A small text-conditioned image diffusion model, trained from scratch: layers 12, 195000 training examples.
Rows from block 2 of the denoiser, named by matrix and row number. Rows with one number belong to one neuron. Each number is 128 + 32 x the weight over the matrix's rms, rounded and kept within 0 to 255. All counts start at 0. Numbers have three digits each.
# fc1: MLP up (model.blocks.2.mlp.fc1.weight, 480x160), inputs 80-159
# fc2: MLP down (model.blocks.2.mlp.fc2.weight, 160x480, transposed), outputs 80-159
fc1.73:083135136164120144095136126113105123132126121139138126131123137113108119148174066098100136091136132146095146108129121109103128129112175124188108089146183099101135119182106135143103136077169115139132123067123124139117124081115133174073157126
fc2.73:110142164137111141124086107110123141109076133140082179148131105134145161116114160148110125104105157138175119117105122115122105133147152122136152145124140097064119114137113107162128148167164115148146102136103091112147181127162093117089131142
fc1.74:109130139115125141117156138113136187099156121100151148131125127130148116142115071121111143124076122138134111114107104121133103089160139167125106114126105127126127122140151109149092145152135157103158153147121109137096181119114135131102154151
fc2.74:156090120116052140160125118102173138109117106117111129150104122103115124100125148131111106174129073083111132114124114136151130145154157147156138140130123118135120111130125129094166141145125123103145157154134127123111116121140100101109139133
fc1.75:108155059134149151164131139142093135146094139158106164115118139124134137130110154177092128161158153155118122120161173128153153123145118170128120148112180135122119129153083154111134133145131116150132138142157100155176144146129133131148157154
fc2.75:121141126122111175099152147134135145124177139133128125096134149087127079117147131127109143154108123162125126146095110112146146120087119139129138104120157128112134141109109107174141124118144171175118138182119148169169154136139100136154140127
fc1.76:060134119113111143100086127127133115140113083086156129116123109148112119172191148100110150122106130139155092123131109114141140114149179093122148142108144150170138097141133144118131167133131149100083157114094097123167161144153114146146143144
fc2.76:146112137146088113113124083103176171129158131115099114159099119117145136071101143135147116147131108137149162130155140147151108114153106111112137139130153103161128094127118117156108120146144116109135124130148097139147127131116159147132110101
fc1.77:085165153103123080169149129109141161137120123173117156151077101158104120118132131145109138122125128161158120138141133116126164118168134132145161145139126086100166146084135126116124077119195111134144143132134131151169118147136112145129132144
fc2.77:125114145146069115093143138130118117092086155139089164142087105113148136127174135136146133170073103125141104106120145170081134150138133122161115089158134115114091137166166071145124109137092142138172087106141110096123142175171144170091130108
fc1.78:172116147168151175130131128158107155111153095149133112118155126148122178137155125161121123158148084132127074100145140144137129116117110137138122124172147206162088132095157154100138128108117101145122123142124075165110115145079113134132112138
fc2.78:127140154083128132147131154119178147134127145129150106115139139122139126168129150120103146120101143121103104142107125118134137116126163106108121169151085140159130115161140141162115087151134138117094122118150093148132107137139120136143195134
fc1.79:133130094129098118109139072140142074083120147105088149127084165033119133138201163192096153187198183126097067110123138038184179108098061066255107074202135195110170172086102146089191113116164207143107167072197024203004137125098155160132056185
fc2.79:182119144145240149113171166104137113108066108129148145105135046126114120193132206165144164149198077116155212163094102093072099113177135069073172144113116184172185173064152163129105156108158021098144039125230134128099141081116101062232058213
fc1.80:213118137207064168111098148137193202118000138031000125109083067124152058063206000101025166099146094075177146102236110046168160141156134116098028120192146203101196129015069151105145159074223132165138128226054096182063099125121141086179134184
fc2.80:140142100163089140169111090095151000146070135110116201177133084160101099099227039151157165104152195118226117219202182111115090160087149047168151148166094201090255157028059145209066143119209095149134108078117084144026140079100185171072086124
fc1.81:141103085144129134112103102103091136136134113113126108118123122145102121107122139071164127101125123093123124119122140124146196120167130131136094120125112078168156130088096139150135127150119162125076131154105152106138117073154132120113148139
fc2.81:124100134141124139156166126111112129097127128099109135109165160138142114092116158090165106137103128178130127142130154144159136160165108138137106158129125091151127114129086154145122121100122157122124086126171155070102164130105149164123130115
fc1.82:161111100105143130172130202128095174110113118138115134210134094143151128154163138125156085111091160124117100120119140123160088191146100124128142126127156151123101120117083129112123107130107109088119155113106121122163152118153154137100117148
fc2.82:142113145106106096121071084119123092129159142120116154239116152125134182111121134123080157120168162130104146145056110154157102156113138134113103141120104118080110087099116175144150081101137106172128153138097148157161139092092149117117108112
fc1.83:149146146064097126080150125125065114168139160135139115189150136133136132142167133161163088122161176191128140079106125134126157120134124152078129118133112081141165090150108108118148155104159091139141148146155115140143122100152162105118155119
fc2.83:134115109126126131167069073071139123091149115158139129145100061122161160124133144176115116097111128120188114120105114132169107183178087127085131142148111141155116127110114113127161115114142096137161141157154096155136155087104146120102109124
fc1.84:126086151119133105141164122094136111097128124085113150124090113116133140165162131131153143140045148114126100131161143103101105124147120117131103133128120119169130173159147141089121104102097124140125162094154084128116190124119151057126150152
fc2.84:150144144155112138149153135074146113151128141127080107141083145117133121104087138141146113142116126145123074149148123134118107124094120127122134086139092126139123137132131122122096095128114140159163163152131131137115073125164122137158133116
fc1.85:100084139139144157146162115148158135164106158157129130111118180147140086129095171158117120144137145160137112098131131099161127091159115115093156100125068137191123114083146091137146139142103161141158143118136115149114123140125116132110119187
fc2.85:116103121129113114114092149147151083137154124120129091143162142138129141126164105104164116164088151101120107149116103148094162115086166145153144180112105118136186132109151131200157143160115168169159128173133102168104187114132141145140162124
fc1.86:131171169109114139109096121114131137138145132113123123121073106124108164134136083082137115116095125165119136093149106154122140112086115093085088164093129162124100142111124137170145142072099123137114158102146129133131144144141130116128170142
fc2.86:104125136113090155160134106099106139122131147130125154156087160124105120133087119098105139153085120144124141131082166104089101162135112139074099119126178130140164110100120104127116099132139123116115120141122138117099144137142113135096135130
fc1.87:100158168203115122170139140149159145127129122136117158104144096149155123151107160104136117157135134150104116105105076106105099156146113212187081101141104123124121148134173120100091110116104148128112121106135105101150152142136141140153118137
fc2.87:143135115150102134112081162161102128116159147109120186146137123104131134132186052134124122139131122124128085139120116177088140159124176104163142155115130088114136141135136171190169132157148122115125099109099087104120152113147141151156147121
fc1.88:112150116154144135129162103143102125113116134084138110101098123145144157124120172143127112144143123103124150149127113087144171139068099077095101171168100127160081132114116129138094123106083139118143122123119105169121094117102125131160136128
fc2.88:166140124093100100089117143106131134105149135097127136118065122108120139111150113130102152110116122125152138125099161146082177130103161175148115134125134106144141103114131099146144127116160076143131134115121162138121148139149132123144123122
fc1.89:155143128112143113120158104135149088144166112165117100115080111119119136107161126126131119116153119176119124094122110174146134083149143106112150136106140127137124104121104150154171151104084104120124127070104122136137126152119144153145119131
fc2.89:099142108125126142162134105139114135188175143134166124132120124110132145148136136126125115134085105138128123135103132078114106113110123154104116151134163147149132162139117086146115126132153113128138138157161080143137151139128125137077148161
fc1.90:170171126129124164110084164227129127130101121105131079113135146130093101127186112117108102094140152115113141119134117111134156119138110056114166131179143111125139123135149117105126091107108101109108100111137104136139095119140121161118135144
fc2.90:137113134132100085112129122154108114173128162145140086105110143104144161116153133133143149088127159151138132116119122150136146128102136147125115133109127190122156094134134120127132075126158090111106185149129104136106212146093080123139102145
fc1.91:177110157114115161142124150143133144120128087130145120101083111157142128148105116139092107159119077114129136173121138120156135100101173107122120134101148131129096113170132081116107110087106127134157089114117096102131172158153142116124094138
fc2.91:143067107107123118122110164128123140172121151130136137135119119077131163135123126110139114153139115150150151162112138073117111102150148095131126118152115161137144111124100094132117085133140161148130117119194135146140097137163130124117145122
fc1.92:106144102103130113131125141127095099123114133163139131086075121135176118103158090119153123117121103141133112078154139136109104143116156160111126142103090099148117123114126146132141129094154148091129113066184142123103102108152089120150121150
fc2.92:119129133160069118152182117110151135129138129151092111190103112130108098086127166094115107128116107111155131118119129112139131155110118123170163116110114084122135141125122109132129118145172148136123129138108100149105134169123103101095119093
fc1.93:070128116102139114154102125140147126126105141126123138158116147115163140119124090142116135156090120157120131122100105117140134141126115136104110118093116140124128131120131086090055115156158123133083107158116132119095109169103138086165138085
fc2.93:143137141139096135097123143135162135109113103130109159136124153121141130131158152122128103136148099147110096117145138155117142162178160130145165145136122125137136146095159150155130177157155112161149110125095119164130163119127134132131115102
fc1.94:151175123139103077097142164145149121080091101147109165129120140130140141164155108123084123132145122172120146136154123123148057113114119115178149120146123121134118145127125141076158111104130114129113121113129106172166144170130146098122115131
fc2.94:093149136126072094100133156074152093124145140139125158118122120102122126094151124071143091163099147078102156113081131166126092153123152160147088108083150138074131137148136091154124113160124138132093148092097133158112112084160170158077145110
fc1.95:154134104191121127112120163120087147121107145111105112108120149137151128151075107114174115147124120109122132148074120087108162135152173077106108160130098114153107129153169125162105096158114146118138110182109138139108125141126116184142140133
fc2.95:171087125105179138124135100089146122125153100122130096156133132125075139151152182097081137129113129133124098125237119120130164101158096145112142125153129165123128120118107114107189101105093128070115100128174135125089096134149112111164102153
fc1.96:133090091147095119135127131124168138126163141132120102127065111076135155136143169148134134176148166141101148143117123138143161133126139117184142114137139132135155127130111166126103188156114124137088133153166116137142153158143163145142113149
fc2.96:142132155111092148106117099142087136130121113061118100108109090105117102117169090108110112127101163116146148101121128145166159127140136141138112125110127103127110173147126056146123144127104123132135150115154138119137142094142159166112144101
fc1.97:184185038101107197152192174156076094116045146157069056149241156084136055210108107104114160093081195173117162044093104092172125199090020157072118112111165118141255133167086133140172181127110098134182120102038069149201116099119195148120075043
fc2.97:166045218111119163171081088129040184131140134071114075111060095129110255182104122093067129145159119202044141037038146077068144094122243174150088110155099160151034134137187150106148216100081137120122195167067098129216059172038000116168052000
fc1.98:100157133064156101155133128083134111118102186124112183183133122107141123124137100179107112117170109100157085152132169107104151115132092189135117084137124118168121119120078108105163117142132119113128152125099127134138128151106141150123141120
fc2.98:123122157158131095118082105101171118124139164130136172135068181161173125125113102153128113153115131094122128113072108141131149170134151104153064152133142131088138115099115156172129123127110131130168174127159127122151110138104143144088163125
fc1.99:094166128126156160087151167130036136137129145099170108127136136162124140168112115076120150129102140120116124086140139101161091178085116122155092091122123161164134157115125081150108130133099110128092114189119119100113105136126165116111141193
fc2.99:153133168106113164105103086093138132121103124119142182134147137170110112103086087157144159131131102119133106111161132125113144155105091080109157126102114107135125082112135132164139104141095119086136104112137147121083125119124131126189151123
fc1.100:108119055119058165135236155000127158044120135145058087167122142089222124103100175125166171084089141100159112158083142170087151176100089201112076122082071215153202107147168080039129138129148126155169117073169154113119000089180143060113139155
fc2.100:089089135135098136152182129255114146029077089123116120000165177150128063173130158160220191000172193127130108131104162135037172071175141176090151089117187233099202031181133077193164069077103084088127126193154033166112255133112107109164065171
fc1.101:116136110079133100157133128125108123145124129132125101135146111115140164116095129153128133120099128146155107117166139099132090122141146138146131163112126156145127167105156099129129144123121133115135151114116109180094117087142144121149129134
fc2.101:168118099121117116155110123152134172097130139151115104135124138155130074060089129139138122109124135138093143117119161126103129156137126115128137117133120133136123158119144131093134162118135124141150126159104136158137148135146089144099103152
fc1.102:109136101157099206155176150088105144205071175101135127096178153077229102084161166120133206139166109205129106017124090081133163195138117147166141099216095184169224122143133117025128092201158155168188181041204142181036162107171202152192072070
fc2.102:080091085082246068063146145170039097188129141179174057125084105101160146144154145125210199106197186205066115070141195111156162080188181108109092122086169201076165041125109197113102195000089001096085126180150132075110100054043020057125165156
fc1.103:084208160064133107090157114104124151122112120122142184213121042104147155108109120108092078139129147136130122173173129154139119164073173128108212110090117075088133174143145113054114058138142069172104113167121120201093153117115104141167144111
fc2.103:134170130127083101134118101128157064133120125133099166162132121086119113108103114152142144172083131133123117178080147087117092183174147137141137105102148086086147166095121120136123125165108135130117194213153085142142186097159151135075123135
fc1.104:097137158131135106140121142116138103118120114208119152122147115151146129100091097121131141097094132130069122093129127143149169140160147120130138122098117110088107174098156119173138183116148139122141101137097155121150063123118087095103160096
fc2.104:119133140098120133121126124113132088144125174156092164128112101145161135133140142127152128172105084173127085115104121111181094182142158117147109111113123113116129143100146145115140150140147140138171094118143156128117164119196125144104148094
fc1.105:100118123120113120121093102126129115140137090128086132133136114077146110126142157099183106146135078112146102094108106146088090120128096107160158078094127150157133133143113140121129092117102158123152114137133095116150162116171084100129108157
fc2.105:107111136135125128151139133129117123130169165130128136150158148105115136115133123091120122153117096131173144119102111151100119119109107164122115162123115114117149097122109129127130095132134129149115129158117135142127125114135094148096092118
fc1.106:172139138144138093116139158121124146166123121121087144135140139134150149156105139103094132125129143124129135125132162130118158083109128129132113100133167128106159124130117080138126102204094110085090135147126144152120088147156120151108123149
fc2.106:091126129122135093102127114141135152115099175129125140131109157123102109112147125187149108106104112073124132130133095166117127123133092134129106119123111112108134100128141151143147099128139108144145118125145129127130122153121100174143160119
fc1.107:140197029165046169094135204137030092109039178146152073127255192146210000157116034068190148132067255143201142002108185074194162208187037130038180181214129151113255127030163083128190218094101077099170118069030075158130153155133209107159070071
fc2.107:151098255147084099150120104129075051111072206011199107130052046207051129236127082077075081152013129193112129072043206118000011019121255096186089075104064207199228127228255138133099204151104183114093153181073080158250032095145001165157123029
fc1.108:120130124101156159104119148116096140159120155136115126128147118112163131154144111137149109146130104159101130084155157131137123082125091123171146122169130067103125181114132120153180129138168163144153124144148108127098149107141105159107123182
fc2.108:122109141159116149141125141102166131118115123125128159132140144163106135140153135164120120119104089135139127118112106132154152147116137129129145126136096133118096135153122121109109121113093170079182123122133097139095138110145131163124122081
fc1.109:155148129172124111102103102136101120097175112151117103137126122123133103067188142096125131106165171100154095185178076106177187112147123166172077144150210162031096105158197110060124072102216107159177144111144129128106055124104055137083115100
fc2.109:156174148085193144101129104120115131119081069073092171058149083172131193123121113114139117135121076084142146206168131129190083199094199159183134215103099143129255121138093123210103215208145121120118142043121075136123144059136117131145156088
fc1.110:082076156127120150134121115106101129133136110075118139119159110163150128116157121108127131119140159166154125145112132056186108171189120183146118124127108085158124119136135126114125119130153111134112133132165115142147169147147176116114139150
fc2.110:178121141132147156122144169136137115102129087094091158128148133093121117121137119171136148111110149071109139100089145126118136150189115099132156160132107094121106136108171131149142094121119150187121138126094098089135086097136128141084120123
fc1.111:149111099138140121122181106082130120162125143112101152158121098154133129085105134116117118108165077087116134102100175106161152120139122156153108112132135163117084124113137133090115120121118095134135149080134190082110117140152153052103181111
fc2.111:125146143119166107160129082118127090143128120139114158142134121155125123148119095160136122151107096144150125130097125126145119164123129149134129123140119108105119133130138139151112099114123158131142131126142116128132103119104118112120130127
fc1.112:112148099136093131125121140158137116128134110093111171132090153132111150127112132122136137125100121144135144129108114114128131109141111086162134126125135227138106126126119137134158142079163107141095085117098138124099094131093162185129088095
fc2.112:115133112123073108080121130110129185142138111117194110133107144122184123061155039143143106129102083131136151098186160089141117122143163175145117146125167116114135124157133088125133075145146133148173124135135119113112154154173148151140123104
fc1.113:105165111121130088170126160127140158132188127094100086095129158126123129112167120172155121174121110166121132177113118144159159106105126125111140138111125128088141097122154123107089115174127120113114147128127109148157099136090112104116108071
fc2.113:106140127127158113131096096117138134148138143146154120124112160174117121157119146119143062137142068122135158141143160134145145151139127123140126206134105137109154148115118117151100138167160116101129117147166140114124133133125119146125109130
fc1.114:103149136038035083147106083198049127143078101028165151118171054111110088127156117127180161232130135061141131132198050148073127182156129032080170134111144092150210158135240050188127042115189094175085153165099127124086191079116050188204124150
fc2.114:045109150089149201145180076114121131125168136194186154128089181128096170173121121106039135245127134101131140189145000163200124096201118105144088146147092052177085155061190084060130140133216145186187147120092089147102099220105169043072142139
fc1.115:178129112114126084131077112123131129120176140147150112142130132185143135108136145126138154143143121137103104112155145159168097111094132117178155126135168136143105162100137112136129128140124143095121167085104106089112121167125172144101136137
fc2.115:058095112138113135127157163081123142142159102127112073114138160097132120153105120136079140160098118113126101142185125062101129120094130144153126152132119123137100149137119103096145112131137152125104116132153123098159122117131130150103166148
fc1.116:152086111133166108166121133128156096102131138167147145188136115168129114144082108115121109103087131129189145179137139108177140113150094169111130140137104223135102095093135128130144109107153093153115151122143116131121122129094145122121107129
fc2.116:132166138123102126117138107124156082149117137141135212132144160116160194108179100119114135129150117127103121133102125129142154141150160167129099112102108131114115132141136142110085144169117167168121147144084114106111156120103133125106134095
fc1.117:195060134102030099051081083100130104123131141107162043094096129052141147192101135001232162117190232115156123117094068165097144074156073154054201100255079000255212035193105186123197109216163095100154096055114116195060115206204175085143079133
fc2.117:195170195108059151106087192143132051126000133164189251164043201126165045209050155061030198000241042009137127204059194233112079171099161136182032039083172000007202015216000226204083153111228184079048024071093099174128154023217084187186156131
fc1.118:124159066167101062126050118186130107211129115115142124156125127117128106135097122108146152170146144101072134084180081078109148082130117134115122153121103114131119179087127135103162096157150062121137153112133133168098179127129132132136114084
fc2.118:106123148120167159137197086125126103130142150165104110128155197062121036081114130128193184120119083172102096107167134137147126146100083086139112098101129178124168125127210106127167027112100170139156164147125104137087120135122106110158127141
fc1.119:063133099059152115153109110138141105131118149160162134135141126114099112155143139136132123139075156121124115134141120126129064172164112153150116166137124126170129146133091143102125100123159148111155122127158124156105120099125114093131125169
fc2.119:192125150173127107129149152118143134124103099141087118135128109134126119096107113161117102133130132138124087118110143153129125149105142095133123081132124107172101094158130147111119113099120165148155144133143123132154146094132178132083125142
fc1.120:160111145120133142088088106113149090149111128145142116101115157107141109154158140135144119120095115148133137150178116165113129095086114112073106105105163154177128161145149093141117115152114115104137155187061096155163122132122124085128131146
fc2.120:131102179125114105103130126124114167126100180136116118109123121100155133132117153145118127148130163147149112121132131150107140135113129132076097136122124117164113096126161128132105090137114137167108155155186166153087139102134124135156126125
fc1.121:112108137181101180148122153077120148128129144098102099149170156141102150145104104106105125132125137161113138130111122121142118091136119160149124108059108160094132079107160090126137146113150129112117105170127089140125117130140146087141109122
fc2.121:179067100122118149140152137096175113116102158118163160128166119115152118092134101158124122133110092127130143160127100123145107151169091120077131151177108106138135126168146162128130120115088127120121106147106133094137123124191108114166111126
fc1.122:142101106196048094131048163148172141078048069057137138080139135137172115104042140136068171107128163045157243152117090154133140122158132075115111213147105181150206120137131108143125178068220095192155129150051157198060179084140096121203199128
fc2.122:083179167222176132148133146083201160113115105180167037138144108140146054179102153175179121109134151032187059255139045212191163171110088101095143135136127147134155094102117187152162082103102121119135187166075117123172114145082136152131160216
fc1.123:179167113102127120124124133121115139141140097135120128110130146154156141109077111143111113120147110074102094155142148141114178145178129137119061135161124100104143131099100113149102097118118152183135088115123121150099132117114172110131149154
fc2.123:131134108128172108123135161106127165155156175152161106153126146120114127119151166067130110130124122114113067171138121132118164117164133113166103091158140113130108115097122087083149117115155142103131092111170135067131095118154135125129134127
fc1.124:061149117144119161111119169189076149121100167163098140136153128131101133134097106153160112157134161096092143123068110123134133129128083146136152166132107153147124122137145109135144109090145120146124128122153130125138152147124140128127085114
fc2.124:163131149113140101098103136169167094134171120107164148141123136084175149122192114142169131096158144133130119102129096114158163129146148128106132100100128133101150142109132146116119152091140117113123118132110109138106156112118149111166072135
fc1.125:148134097120150111114130146120165126134126113147149146217125150127149093146131115127122062151101156094177146114175115125142091120142127147116127121108125131145161125139117143114144136121144083163119152111116108180108120106142125101116131128
fc2.125:121164151119109141127127097122126145160139133125115165177102128129104131109118145137095121162147134157098119117128149105141117133116186145127094128132146128144132174137181132091117136137075156166183193114121113129084130129089122142085116129
fc1.126:188159128198135093140140134121117135109158129112104120097097102145145136117142139097147118087139120116125133138113120135122101156107128125111107125106159110155113111128156111103100088152114125148120163102153127111099141150159125086138174133
fc2.126:092130124117165140136095136167133125134133123084131151127138128115106140123130107151084132153106145117142119114127126138113150137110140137116149088098078105110117120183118148104115112142175105144106126103122090104075120127109099149171130129
fc1.127:131127120145109136154171140135104081096103137169147129098151122135164147114186155130098128131131111118125099112168096136163094154144119090114146139127125031167135170138089159081130121125092176150164141077090102167125135119140149128128159151
fc2.127:140117142159137126098102176166163101163108133137077117163118099142110115119110092087098114134115130128116125138098133160125131130157144144140169062115133129113131116125089103141125104145173135138138142116159135131085140148143140117104122124
fc1.128:113117127102123160165179103116161117145154100131180166088141130096105112123098118120191137126143151111125104106155088196112096121125144127136160134147130139115121123116131139117125149117132135169172145085170154115140139120106169136135129144
fc2.128:146156127163140145148079133138102095142117150110094139159125147141168130142164087110131126097124110131137135138111139098130134126151140113129168175164131128117118157119115115107126129139158154114139102089094155131091149124121116140138120121
fc1.129:130112129120139088120128145113176125128141139158080106103125095128125136109155124157179092161141124088135153162123161159098124114116109152158123106126068138137115144160149086154136091086094153079124122105170140139120154157138114087141102134
fc2.129:116092097128120104137129130174067101116117138117130142145138135111117141144134090136149156127088168156121123123106137127126104141109131124131086108113119121116107120125171153121106088125101169160141130119156194084136095122159159152144169121
fc1.130:133154116142150133124107127147120115119148152141136174120125123074152134099078132109138119129146107118146113142118137095120146118132082121133116121138108129109139114092147101115142119151119105154113138168138148130123146058195060099131176099
fc2.130:066130148129141152121117151125117108080135113111101158138106116093151151103156113155126090098089117101131125128131122149114143163118120115183129161121097105091141144164111155122129085115130107136158119113113159102073128183128091166129127105
fc1.131:166068167057077151143135070145127158134119133059010078119054013044108092041182158168143195158206045151109122126120106107039122081118213155160159056127138129141185072222151133052139051143139085176147092054209069186167154119161028093129215109
fc2.131:155183100081153132120196159120149071126053097169020221118207160070119191039142170136143151123239158165107139101180119147165185229132053153043023057079186145116109074174104050144141126049118194076156116156113125120122197115051207161159182198
fc1.132:105126095126123138099154134189120109160088168081111141124129087120167160126120094068177112067120104106131147134124133132117082106131116098116124124071076107141124136142119166109122133142147139137135118116162065146122125110146106113150117116
fc2.132:121113164131111127135111129136117116104129118085143142137114166164121146070118092138133114129136122098140147125149119166134086123135100155136185113099120136145138112116120139114123136163139116177123134120141127141131192132149105142122108101
fc1.133:129092140097134149129082128106150125124110119168144141132138157131082138179058147092100129196154167085106134110142138201125164110135110135155159110160120161152104149136112099124085113147162086137114090138157152124121075163101156164116084133
fc2.133:135112152150075201157130099089147175150123090144106130102136130127108136081207077136116105076119115132136106131141108067137112161127176090107132134160146120115164133106142142132119108110157197129121121093096107162134151137166189108152146125
fc1.134:166163127132116098129138118143124145111128139148122153096156142163124129163135128148133103161154126162131138126151153128139154142176113067137137144170141139128118105088121158135117116099138120129085135187136109158104131127094115102138127117
fc2.134:104131150120111119118112162140110106135117120161157193101145132104102144163155141120087138128108142133126111142098154126095132135132105167112086120112098135164167103165133139130092080124114135113078131108140099123139119137160109184150100124
fc1.135:081134123166136150150170105126115116130145092103085101123163068119129106138134128129183135166181160128149124114142109128145121130095095132180135098130118105101125137169094106123163154158107134148107180132137122117134129065124150118153134137
fc2.135:170139150157156144108079194196112131099117161073132152142139087107125163120160109155100107088108052097098161131147129153124156136114133104166155171156107107127157141091153159163084155147148109115155099131100139101169164175185135161135120138
fc1.136:133098090126144121146082128122139102153109182125137171149187165088094079077147076184104167127111205113125204054148035056097128093181102104096143135181152086126175182110132106164095127083198136163226152164177094166091088096124135096129110096
fc2.136:104068184111133191116155160140166149149189155196154218132136179110074105091102014124167203112112032135165134021182084044107084202063123099098080078058125124085108150126131095101181019131146201158172108076104122088075091138048123152128086069
fc1.137:169107119142148108093064148151115119158123154128124171143148119103112094126096121112123123124140121168146093129106120150146111159116169114149101111096111158134124150105125078117135115112142142132145131159167138178129126123095145133117148141
fc2.137:111132184110139109112163133096164115120133150169151147128148149167146095168117099147156114106135104134118102124110116132135118118112119118133106139123116135145128089122164126138118084132089135157131103137104100167170119120145097136101091139
fc1.138:186115113136078151096148162102160134119114143137112124125168184169157106176107138151124149164150100132129133151126118125090105114115112139156095124145124119109140149136121102148160148131104130080160149139116140150151117115137171177135100181
fc2.138:145107115103150127137165083071122151109174095124159148117153143117121142087162117146114163142133120135121160143113091178142111131141104134112108113108150153110136130143140118091158144121099114094156129140138136157128095094139117134156135121
fc1.139:123151126156124158153206140006149132053152157097136133136083145116113135127105125110146162143165097092165155155111142150169078142131124141165115110080114150082147089145094140170103104141078156110107117141123093094142118144107126154109119144
fc2.139:146103093145174090161187082128105086133063126139154113128134123126110122119089125092128202135123160115095104111145112157120156146168134142117138168148107111146170112120150130115100115119139133068106125144097169113098035165109129076204152127
fc1.140:149139102106090140080091130099120087104132183151093145130130147127143137107122117189119135130117157161129114128089122133188129080141168087142128156113153101110122163136098131108123105117132117116102117187094116154110139102120126160134136132
fc2.140:131127185138116113110134098086141119162130082155150125119173148102132137111145183126086108152098151096097098090187136119158107140133126164105116083143119121091118139102096083107130106102093125120127147090164172156139117128168116165149122118
fc1.141:116129110122114121215148091135111118097099116101108181128149162131176164109175129163088145130133161097121115091130082123130185137148146150142149118143096170068134121184111122052141127119160158136155166116163170104115088156117127140109075110
fc2.141:127160092084145139131149157126127112094058114132099151105104108110132146171151135129124138171103071167115108155104105122089094139107182139158148143102091137118158118111142123167097099166134152177125114151135131137145153106155146124082174119
fc1.142:154134119094125145128132108172175148170131102142127108131140148153133165186141120170080120121142140179137108098139108115134126120098166123133150125115150085131130172167101114125083127114139092124138128101122122159143120123120121165141153146
fc2.142:079129126128113135122181112123149181147129170162119098125136137178129133158111105087175137136102127181138106124158119137109087155136128122084111110121147144093149139116122115162148192144181122176094126115125091176124184119156077144097110074
fc1.143:105146145106125162123164118105144153096159089141115118119138154114135121138083123158143114116107112093125156145153132100155109095141118119057163106161178129123163107112117110156125136142124158145118112130115099121138141107106107141114087130
fc2.143:148115164159117137128142092153127151154106143121101124106134159115151096086121158115157133133155149164134150137114100136115156144183131148110136099134151119101107128124127110089099159119145114114102131152135147147093107103146107124160106130
fc1.144:150151147152124119167170141165117116146161115144117133125122110128158142110160099139108131103097109116113176160153149152076130179089094073178127160103110161128127179107127110121142145135110130155154124116109144127117099107131157112168102090
fc2.144:098129108127125112134083191151140115085189145139097146123121137092131158095125097114141089102128088158138108101101117069144098124123118145130124106093114106142157178151107100147163119163133134123163144122161154128147157167158141138103131120
fc1.145:152197144049128105066186139125219093045169065071107136209143107143182092155083107131110075121023160149178115192122132137099070171090167152094203113143125118100123180140116082129119060116156091171093196155122095167104101153135095154173064132
fc2.145:103132140155152118108141111150105146120125138113123111141148121100139140072127113126097168148108123072084133188149158114141125167101181148117126066082108142092137103122215147098133150116112096128075170203168147101103189101112162151142172108
fc1.146:110144111122166129114130133099195128113154176133140136192111117155079143110084110169125104121138175142162104107107144125159199114129122125132136157133123158103131117093128130120155154111150121082107126138125115143127156137110156147112105127
fc2.146:127122151083134121142153061087128104116104125154135174125116109121138143140136097108134117144109135167096099100095143131154155162138111183129103124133160145126119112148132108092116165144123144120105156128117124127151104122102134130076132111
fc1.147:124141099126129130135119091152152102103128123131134113141102133128124115135148146052148154160139130090129097106105129082145100109131115149142115118144117132160125164116145106106127167104116107099158153137120120104145130109149107180123115131
fc2.147:121100141140105082125146134077118161088132097122108081129113187137114124105097084141129105104128071125133118116127165159109123095107142116169115194139104106106143151096127148124110128086147122123141096103123162108112132165122099156149118137
fc1.148:129123113085114115169138170149056123106140106147104118127131129107118125110119148101181155137118168114170128136141106147145166111140099099090206098163109131124168105159150128123139099174145147207190134100137121138104121053155083144107136119
fc2.148:137145153145117129082061128176150119122135106112128157117096136142169158136144133133094110105133095100115121144117121133141138168112141143167150161086136162077204162160088154177145215163171130148129140080136076137108149102146133137091128125
fc1.149:161157119149131171116152121103121130163133159108143132125101125133144153135102137164153143160156145126096128120119145106170174124155122102080097127095116139097132144155109129118155130134095121153144145128133071117117151122165162150135115126
fc2.149:131135119109128151129155137118125156099132105110145118125118112164148127151117121130151114116121130124163135159161107117146136102117094162116137113157118115126120178126152085103174139120131112138102130102155137128150104136177163113149147091
fc1.150:152171174095056149099128086151110102179078107094081082031132167058145105184120146129160221159156112165140136111082080127175162104150165153113108116141139112136142146164173154047098098106120153124139046110117091167083158107163120139161148115
fc2.150:131132129103128110134055136047134115140143131113101187255106147112111157128130167110082223158116156124096137127096161169154083117143153210121090173099110158090100103101133156163128080102097132115116231141131122087136044117106159152132137147
fc1.151:171138129165146165110147134181142110107115119162169142103157142136106135136155119122187121119138122106132109100139139172100124139119113115144155117184068111114121136132149139150153075163152097144144118151109142147152076136102133134159126117
fc2.151:098165146142103161132106106135151131116159158147135119146135128117145126147163127096145155103114107122108120122127121072129129166133140174137164178096129126125131136096171130139171134174145131096139164112123101129116167131121092108139121126
fc1.152:155082124131149144131089143123125070112104162182125162132148107141121087100190087126138124135118129151150120085178118130168050148094104183162124113107092099201131129089129148141166091095131138152124119127132187133149153115181074121097155155
fc2.152:111091143150105141121190152118149143146144139122110141147158170104123136113115134182139104148085117106101162135095101141161097162108174117149140171118105128120118155129140162151093161105142134165126175086083130139056133116132085114109088106